A small segmentation model, trained from scratch.
Training: batches of 128, held-out accuracy 96%.
Rows from block 8, named by matrix and row number. Each number is 500 + 25 x the weight over the matrix's rms, rounded and kept within 0 to 999. All counts start at 0. Numbers have three digits each.
# convs0: reduce pointwise conv (model.decb.0.0.convs.0.weight, 96x384x1x1), inputs 0-95
convs0.0:481457509551495500532487495469493507495500514510532505526523516482490485517468514489534553508483500482470487518543537496485496497487497572520510550470523491489471514504524495500519501494525505505542483520531513514513524516506502480473503520487494548512505534481465485562505536523504498509
convs0.1:496478493488496524467495504506519513524494487500476525519515484531438538490433527518495500476456510507487452517509493483466558497452486491480478466482517513463508499514467458461493470522480526477495490504541502477467526490469505492532519507495536493497523465497479496480480499478515505503
convs0.2:489519544485496526484463466442509490490499500505533506515477492498494506490513467511494530515483495472497509502479493440512471524473514517525511475456491522514512489471458448491501483506501507486503502524525483508525512497485492464537489479488482494509495501497550516505479485531478525483
convs0.3:512517472487496493515487448521515519518518529536490536510486507538522515509467498492477489527492506529498500503470500486492487489529494511500495487481515487475492493502498523508519481503478503494505475466481486457490474490471502509510521491492468478519503486501530448505490459537473490474
convs0.4:506492526478498490522474484519482533551500483505502505495481496481511496488483490507509478542502539492483498489472495494504498508492529494507486511492454466494462508499491495496490503480532505474501503496507474497490506496503538502522500487483462531496500473473486503465509482522462517532
convs0.5:472509475502461469498492486521513489510505482517468489496537508490475475471499516501505487513511484498470528486500517496498463540478470473531476477477458484527481455446545476487485435473532446501464484493533553514481456475497507474496459457521467519501459499504519483481476466553506514508
convs0.6:462462523480496484508500492496504476461504488534484472504500529517534500530531465515505542476532510527535473529519514484494456521535478542519503500513490497512515521519511520512474504496465458496503470563474490523498423493513492487494445502512499518492531461508542501546524511514479504505
convs0.7:450511452493511480534482505464497484529497539493498501515475488497463492496496518491496475557519502449508488486471440510501464499461539498484455509472489497513482501531478492495462503524469513486517485490450483477523504479449500523468537540464453495510465485516536509514545468457474515523
convs0.8:471495515471536466495491456525488478481468473502472535535489496495498468515512505462491502475526461459452454473486480500479495465533471490489515496453481515486490515518511511512433509510472508512499456485520482480501463473486486503486513508491491504520505473481512516482506531512502504479
convs0.9:530467528511495462477503493506501489493520507499484488523514524546492575471518498515503513498510517530498516473487516508490491485526480523481523475473472498491460475487575510490487466493505490485515469510491493514500538490461492477514502473491472534505511528504532513470486501467512499512
convs0.10:490502512506500493508495479430469548494514484508489493474456505491475508485497455462507502447473491513502505470499464522487500467487528516511471471500514504484493504500481467479459510483487538488508494509495501477536511504476503479471480530493441514468480464473541539517493485496472526496
convs0.11:534541491507482542513491520499512531485483515551501472474549519509519508474563473517496493509477494469522551497515534513545502535557518541509512501489524523489521482518482465466545537515538483503521510560491518533531511552532496530520530492498526467504513497521512498515484504525504498482
convs0.12:503506510458547515481486432494479477506473497501479475500520464462477521507508481481500474482475509546545500459501497506486456505485491463483466521498471495477496502485500492484457499525513499533452472492459479525516497484505487482483517502489488487498491495517478457461452518494493471480
convs0.13:492517498513464498532499461476544515506473462520468509455481492473483471539466494514468447484493495485503473469494487490440522488447497486463488469521523524497507475525502447506474501462509510471498488472529593524462508478450488510493536522470475505510468508484512522487495500415474475531
convs0.14:501511474477488496520469482473484536450514492510455489484541504493514475473553522484517504459523487493484461535477520538502508507523472524502510517511513478520535494503514509486499544448499507499477529494517512520511489476507494517474524538475471477531482480485495560489459511501473489487
convs0.15:486501529468535485478471522508534502502500527524558497513534546489536504481464492509457487480451548511473463436478470523473548471512489476503453500493512517510510464491544472514477491470471507479476459515523521488458494474515492474514552465502502474518471563491503494502493450464485492490
convs0.16:486459478530483485482464460494506450509501474528496479508500498455491439442502527483478496482465523504514500486480502496483508491475520472446491535523523517462494491469528489507498484513514462483477489516454454519477511508502488499538456471508481514531492492511473463517474479477485475479
convs0.17:483515502514526480485501467493501450516528502522479485474518453514526525513509536544454522560523512525515442481488497515528496536490498557508503502488536542487496517512525500511524506505496488533486473507523545481489484518472534511518490496519493481524518535516522472501509507526535490518
convs0.18:530533477469530526494520475514537544492556527503481483475494515470512529498539495546517505497522523510517485530526499488506567542520514477504518441502490515499580520507503490517510511525507493491464493472494518514521510494550504486500514513494517525521481473485514490533461532527490481486
convs0.19:492467497487541469472492505502496478506433516532497485541502512526527480494550504476515465506494521487499447461502500499506441533479508438500467465459450517488460488528525499497465492461473508481487480503497489485510513525510486540522519466493473446488495491527467556496487484504497487476
convs0.20:507464447517448502496492511440495477512533503493488513490429509505495519522468491474525502479487512511456510459505522493517477507469513506525480492486546503461496504471487481490507499508517486517473510432497516510496487468487506469499455478489522515485529480494474524505476498474476476499
convs0.21:528474508477482449502502512451489502475499522521503474503529491515478503529509475522497488493525513510493503502480528511509489506519508548495528494482513466465493549449478580499484468493540508479469489507468484498541484540481511526512506514473483505490497529554510491497538523496513481546
convs0.22:501482499532491485470502467468482508479497481496481468538468510497488486469494508532525532480514510470480502453495488553469485538499511465508471508529491474543474513473499477483489523512504566467516536501468500482528477507537520478494524509473484510508471493466494516507498489508490508507
convs0.23:481539470515476524490503487524508476527515515539501531514537508475519481502480520506503539515485501489504539492486515460549519494456503495511463542481559520507484489406478467462520466466516560461505460523476529522522498482517556475508504554482494500478470497521504518514502521507480505524
convs0.24:516480482518488508523479504512465477493476481533500511527479503521466502499457485480492500471480473531474512464528500528496498524530489513517488504484524463513473460499507514530499514424544454483503507468461514530505485508501464507518535482505501505546458516550495485538486519473505525497
convs0.25:503480492498486519511478468510510486477455520518511548490446457495484481502513497489473466523488494453501536497516532454529460459547497520516456494488503474513459470505490551503498482484507485519489517493493476505488522514493514501484474488513502532483534464472495525472481498499509504510
convs0.26:484496498487477478482479491515481498478500468465492523526470465486474495509495502485514524492471474473501468490485482465526504522527483517482529505504455535502509480482504513507531474494535481453485477525478522468485530484471510512493507505542409511520434481497514502501545525517517540441
convs0.27:498514500486490495482501530502524461522463497458489503481497508505493478481491503519505542495480517488507493494534491494504477540477509494500491537525466520465492487485500488469515500474541528504506507529454484514486489543485526468451486505509507485480467526479501479483525492498538485533
convs0.28:525478527459494458523508479463548546464487472498470475499497504523481549545461535490514515495482481529504471475491465458514531512504568452482498486498505515499487469490536509497504506479453575486485515513529540524485521490488468497509540521509512525497476486504490471498542516499494523501
convs0.29:477480503520448530534503513518490500487451471465510473512482513540480524468426465508474517468475484495515512499521507456464535478488528516489493496534451505489483525511515517516520503475510543526501456481511496475481498507517497529516481453512538547530480497485506548504506444500465503487
convs0.30:510495472487504491489494507522511490490506493508513516529565477470477516526488538515464506531534476541522550493499543469513492512516511496523508480453524517484523447504530475502497549539472502536516495516461448497487486505515514555538515484490490523472542475503522454506505502496544503483
convs0.31:486489508516533515501472481492452513525516534518510506503487498506489494496465454486525502507494544507505468466523508509511453509485489484500488486517479470509498519513481507480480479514499476474523485485521491502503484473517523502541487507498528496495497497475491484508483492495485516505
convs0.32:490475486467478478529504513508482455538496488501489457516502505487548492510497528476478521516501500484481518565474481477483519504522505499472471498493502490478527476508485502468491480484497487527502489493546489537493542450551494501519478508486493513514517558529494514488519478498475481517
convs0.33:512509530501519506497480491528523485464523519442500524510472531515482470468509543499485521494521473510479541535517483490540513527491485497534555528511499518533491519476473484477518465455506513513481538488491492459501481495486498476461499491533518488524518507529483507534499569540530468509
convs0.34:526475520514506507522473471502501501462518515553503504509486512536507517515508533527491532547500490471556479448509545504518487511521497556512458501533527496471539494480491552512499546527513498489504501496468488474496481492533468548497521496521514495517546472529524487516487467488500471515
convs0.35:499486485491528535469505492442480489495515497471490503503509476497517502511512478516509537527448493490539513498500480503468472486517474495501486477500505485468493468508524508503485479509483449494520498486479534502484484498505497474496475493498498480518509518482489505515489481483501524525
convs0.36:518495527512493520487501508526487519510510509512506475529466502471461442513489487514503507492487567518509562523520508503437477496489504492464494499514481507467510510470475470475486463533522444477533475528521422457508497491494521519497476503482437512523515499531489492505483487468453504534
convs0.37:491476519533484468461529486522514518517500520494488486475513501486498488526513515471515498502462476475501463475500470465479511485488527470487493510480506539477484454484495525515467509499488525494474521498481524491514488571487519473467518523489503533519457475503483493503519522518503519473
convs0.38:516500530550471508485487470533549500517496507452502507551532502486519462498512463499482505493531487472535475516518521494513547499529489517512500488484542537518551496512489517513502479503499530497458477478498504506516502483495445489501493528487520496551509494514460471503471504498526471454
convs0.39:486493463531488518508518516473479510508491485510489512514472474492510494523478477508508487547450490533503526491445496541502481515498507504521539504502516534489570460489478498510491493494527491507479485486522515467482506504490506520489478499509489480547473512513524508539510476477477485482
convs0.40:564484486492492487456515506493494479445475464509464480506511494490496487479499498488522540453504514517485494486548518488513496474489505464485496526476478502496492490495513495490527472480531446481493470521478482518452494482450520501515466445498488531471502536532521455486441496506481542475
convs0.41:517510541521494498521500484488451483493500471535532523510491530505507464513464483478519507536447529482503480482481543516472505485473477500530464506496458495508496486523486497556518478516507508499543490476530490510539522517491516502479510474478473487499459496493535518515498507511502498499
convs0.42:504510540544510554509468491493477494547574505506513515481500473527535499528486521511484512474470502555519493462512485506514457498501494505525480516473518544517497510511496498482546541544486493512498497532558499499519515548510519527475502526547504483534475546508510520476470507466494501498
convs0.43:474492483487500523538507485556484501532520512535477511464494525484503514511493506515478485480481490498480457498512498467489509512482511490479500473561499501527456518506453507482494509447527518518476550475486548499488491513470527538437412515499514483466469478501523520453560489527514505469
convs0.44:491496507472513496495498520513481463476490516483488486475482508531490481488471505508490483537502491471522496493485476537499482512468501513528447443504522487458509481486494482513485518514519508480502480474504487482534446486497512463518473521485523506470498474447486460519512507481505488525
convs0.45:491511501498492494505509495502502476481475445534464499525467539499514514477493529506502488468538464517489474558489520487472458534519527508513504529511471479496481531530495478536493497512491550466478512483502472448494534462453475510457528472492469504496479507504480492515497492497516495502
convs0.46:480527492447520482506510469467469540477536539482470505486476499483481492474469503444491490497496501479472472457458469479501515474479475521496499465523482481482542489496515504470512481482487491475503521475506502423484484472531477485482511503502515501482457498498484521478513489512518507502
convs0.47:495513530475532484508517459510472525495498481501489502478493491493470476492473493461497517522476546498519488507488507512473468502513465441513493498475449485505531526497481475508509479523483521491532465477501503508503487524498535501516528531501508490500488500475505508488489498499478503483
convs0.48:529524515486531511502485526472504487496502513489530501490508442468493475471536455494487504524477516522508511507496461557545502488500487486505511517480447451544487499472493492500544515535510466525471494498507457505473481490543546474547515495490497512534508529487500517521501519483499499478
convs0.49:532493505479495481558463478474529540451532496486465491469499530505559498531510453506506504467515500538475525525530521520463546484510511509484520510506480515523499534477523470500515502512495501511487499484475486499506475496528535515518511475473500470559481539479514545492496489523465502467
convs0.50:505488515517491488524536519419474503460462504487468460516466484495483488469523514491474455489477506512512465473505501493459521503528490495510517501498474478475512496491476480467490501461470479461513491504501498451521503522506482483482477509480494528488489520504464447469535482510473512517
convs0.51:519501512549478526525497504528480492507488473482514510438509491514510458491488479510486465506527523502497498492495508479499468528506498511486472486515496490506486505508439459496503479532486480454470561502470513492498486453507530463517502481487492481495464501444500492469503486556485482504
convs0.52:455492487504466506494529481527500529543506502471527472478505509479502501502507513530459538535532498473463513470493456498530482473513497460494496504468500490484498464518488479490533496446499525505486524498486452500508489492511500490447486529496476512473464474527508507508479506487502502504
convs0.53:506472512496505491517477477493512521434477463510517520493500495478497493455480480523459511522499509493474519478534469513479492488517461489548478507468482499516511507498522516498483492531516465483465474535507501513542523475473553483511497522494515493466488485494491497472508472482477507479
convs0.54:464480480495500483467456513464493492495453527503482500508460524479445509512468484515515503472531557473453480517477518518520525515461486483507519474468483513484480484464479489489520495484531488479508503499492508454494510516517497501492483521523487506487509501498511464502526495479488509504
convs0.55:497546482466488483463532460533462494518509490492519510501495502488530412457468537541472498523494486468459464503490474464487495505487486469468528521494504478453464500501472476475484470512490496484467527481509486461526444525504542494493483487515513494471475499473475486459509481468489482514
convs0.56:472502477493511543470509472501452446535529478493493472486504489515549518501481481496462468480516520469501496482500493471494478507492479473519513532492470551487495514565528491486487492545495462532480487458489490526554519523470498480506507491492500501481492491511518524481505529477456495506
convs0.57:537493519525504535520538512490497531518531479509514515499565488501492525461473520487478523446492465503501496506510498498471456484531519514526509501505517509474499508493499475506496471516507492471531523479500527518551540535511470507472515482485500481487510498521525481514503479515507469440
convs0.58:497514503490455525481504463492485482504444544486463534457539509494525505519485502499531494567476487481521502505537489510464486487523498511498496506512510502519498507507480551476479494499486488473470518583499485503530477522471482526496511531463482482504490491459503516519542454524536476536
convs0.59:482528491501489493507472520530485492493503466504516509490491522528500513494498498488474490503490541487510475500498497494533527488511519485490531492520513512494495542534478469487459504487528477544546483499486526497484456469458516472453505515471459518462496474479529511516499500494463488526
convs0.60:503496511540486515497537509481478504545506507526486510563483479474513479501484500486496537512473541506500470512480474557494460498548459510512491505507508529493514485495528464516535465493476411537495500479508510508486492487527499535531467527508511496528513528530520525479477511464477501470
convs0.61:530516459502536494480493516475454498473520516491496488509482477474433491489490473491494475495525526504527557483537488538532517502509488499522525501519518517472510499504516463508496498473478467499532511492508491505495480485515448513503490516497489503498417485501510485507465504451537507519
convs0.62:487495545562486461525524489544486469568492505504501494503505535524517521500478544522511478515540493501492531481535499527497475523490487500492492481485519519506499501523478505500502476495511465559511534483467503484464503509532496504484548483531540527518487497527529468515492515495514535467
convs0.63:517514501520469464537468457503464498530475495545508532489489520466509475476511512478537458512506491497448483458471516490480517519530531462477491492523536558470508509486572520544506493479527515472507483504491488515494507490482525537456504507491481468497514472513481535485440494500526531494
convs0.64:513527507513467471501489490447484476514496473500500504509528491467504476502489480478503493502489504511528514500483512520485487506515518495502511531504537531500470475535503488496512516481524527507487516505474514503507502490473516503486520496440462499498513479498516505483469497519530485505
convs0.65:520489529555525474490509456479438479524526530534521498504566500470501486528549502507474492528486480477497475532584500493523493478509489488502496447486472522490517438509504526531432512503503527524481469489534477492492524516487472491494544504470550564485463544523523498466528503493496500453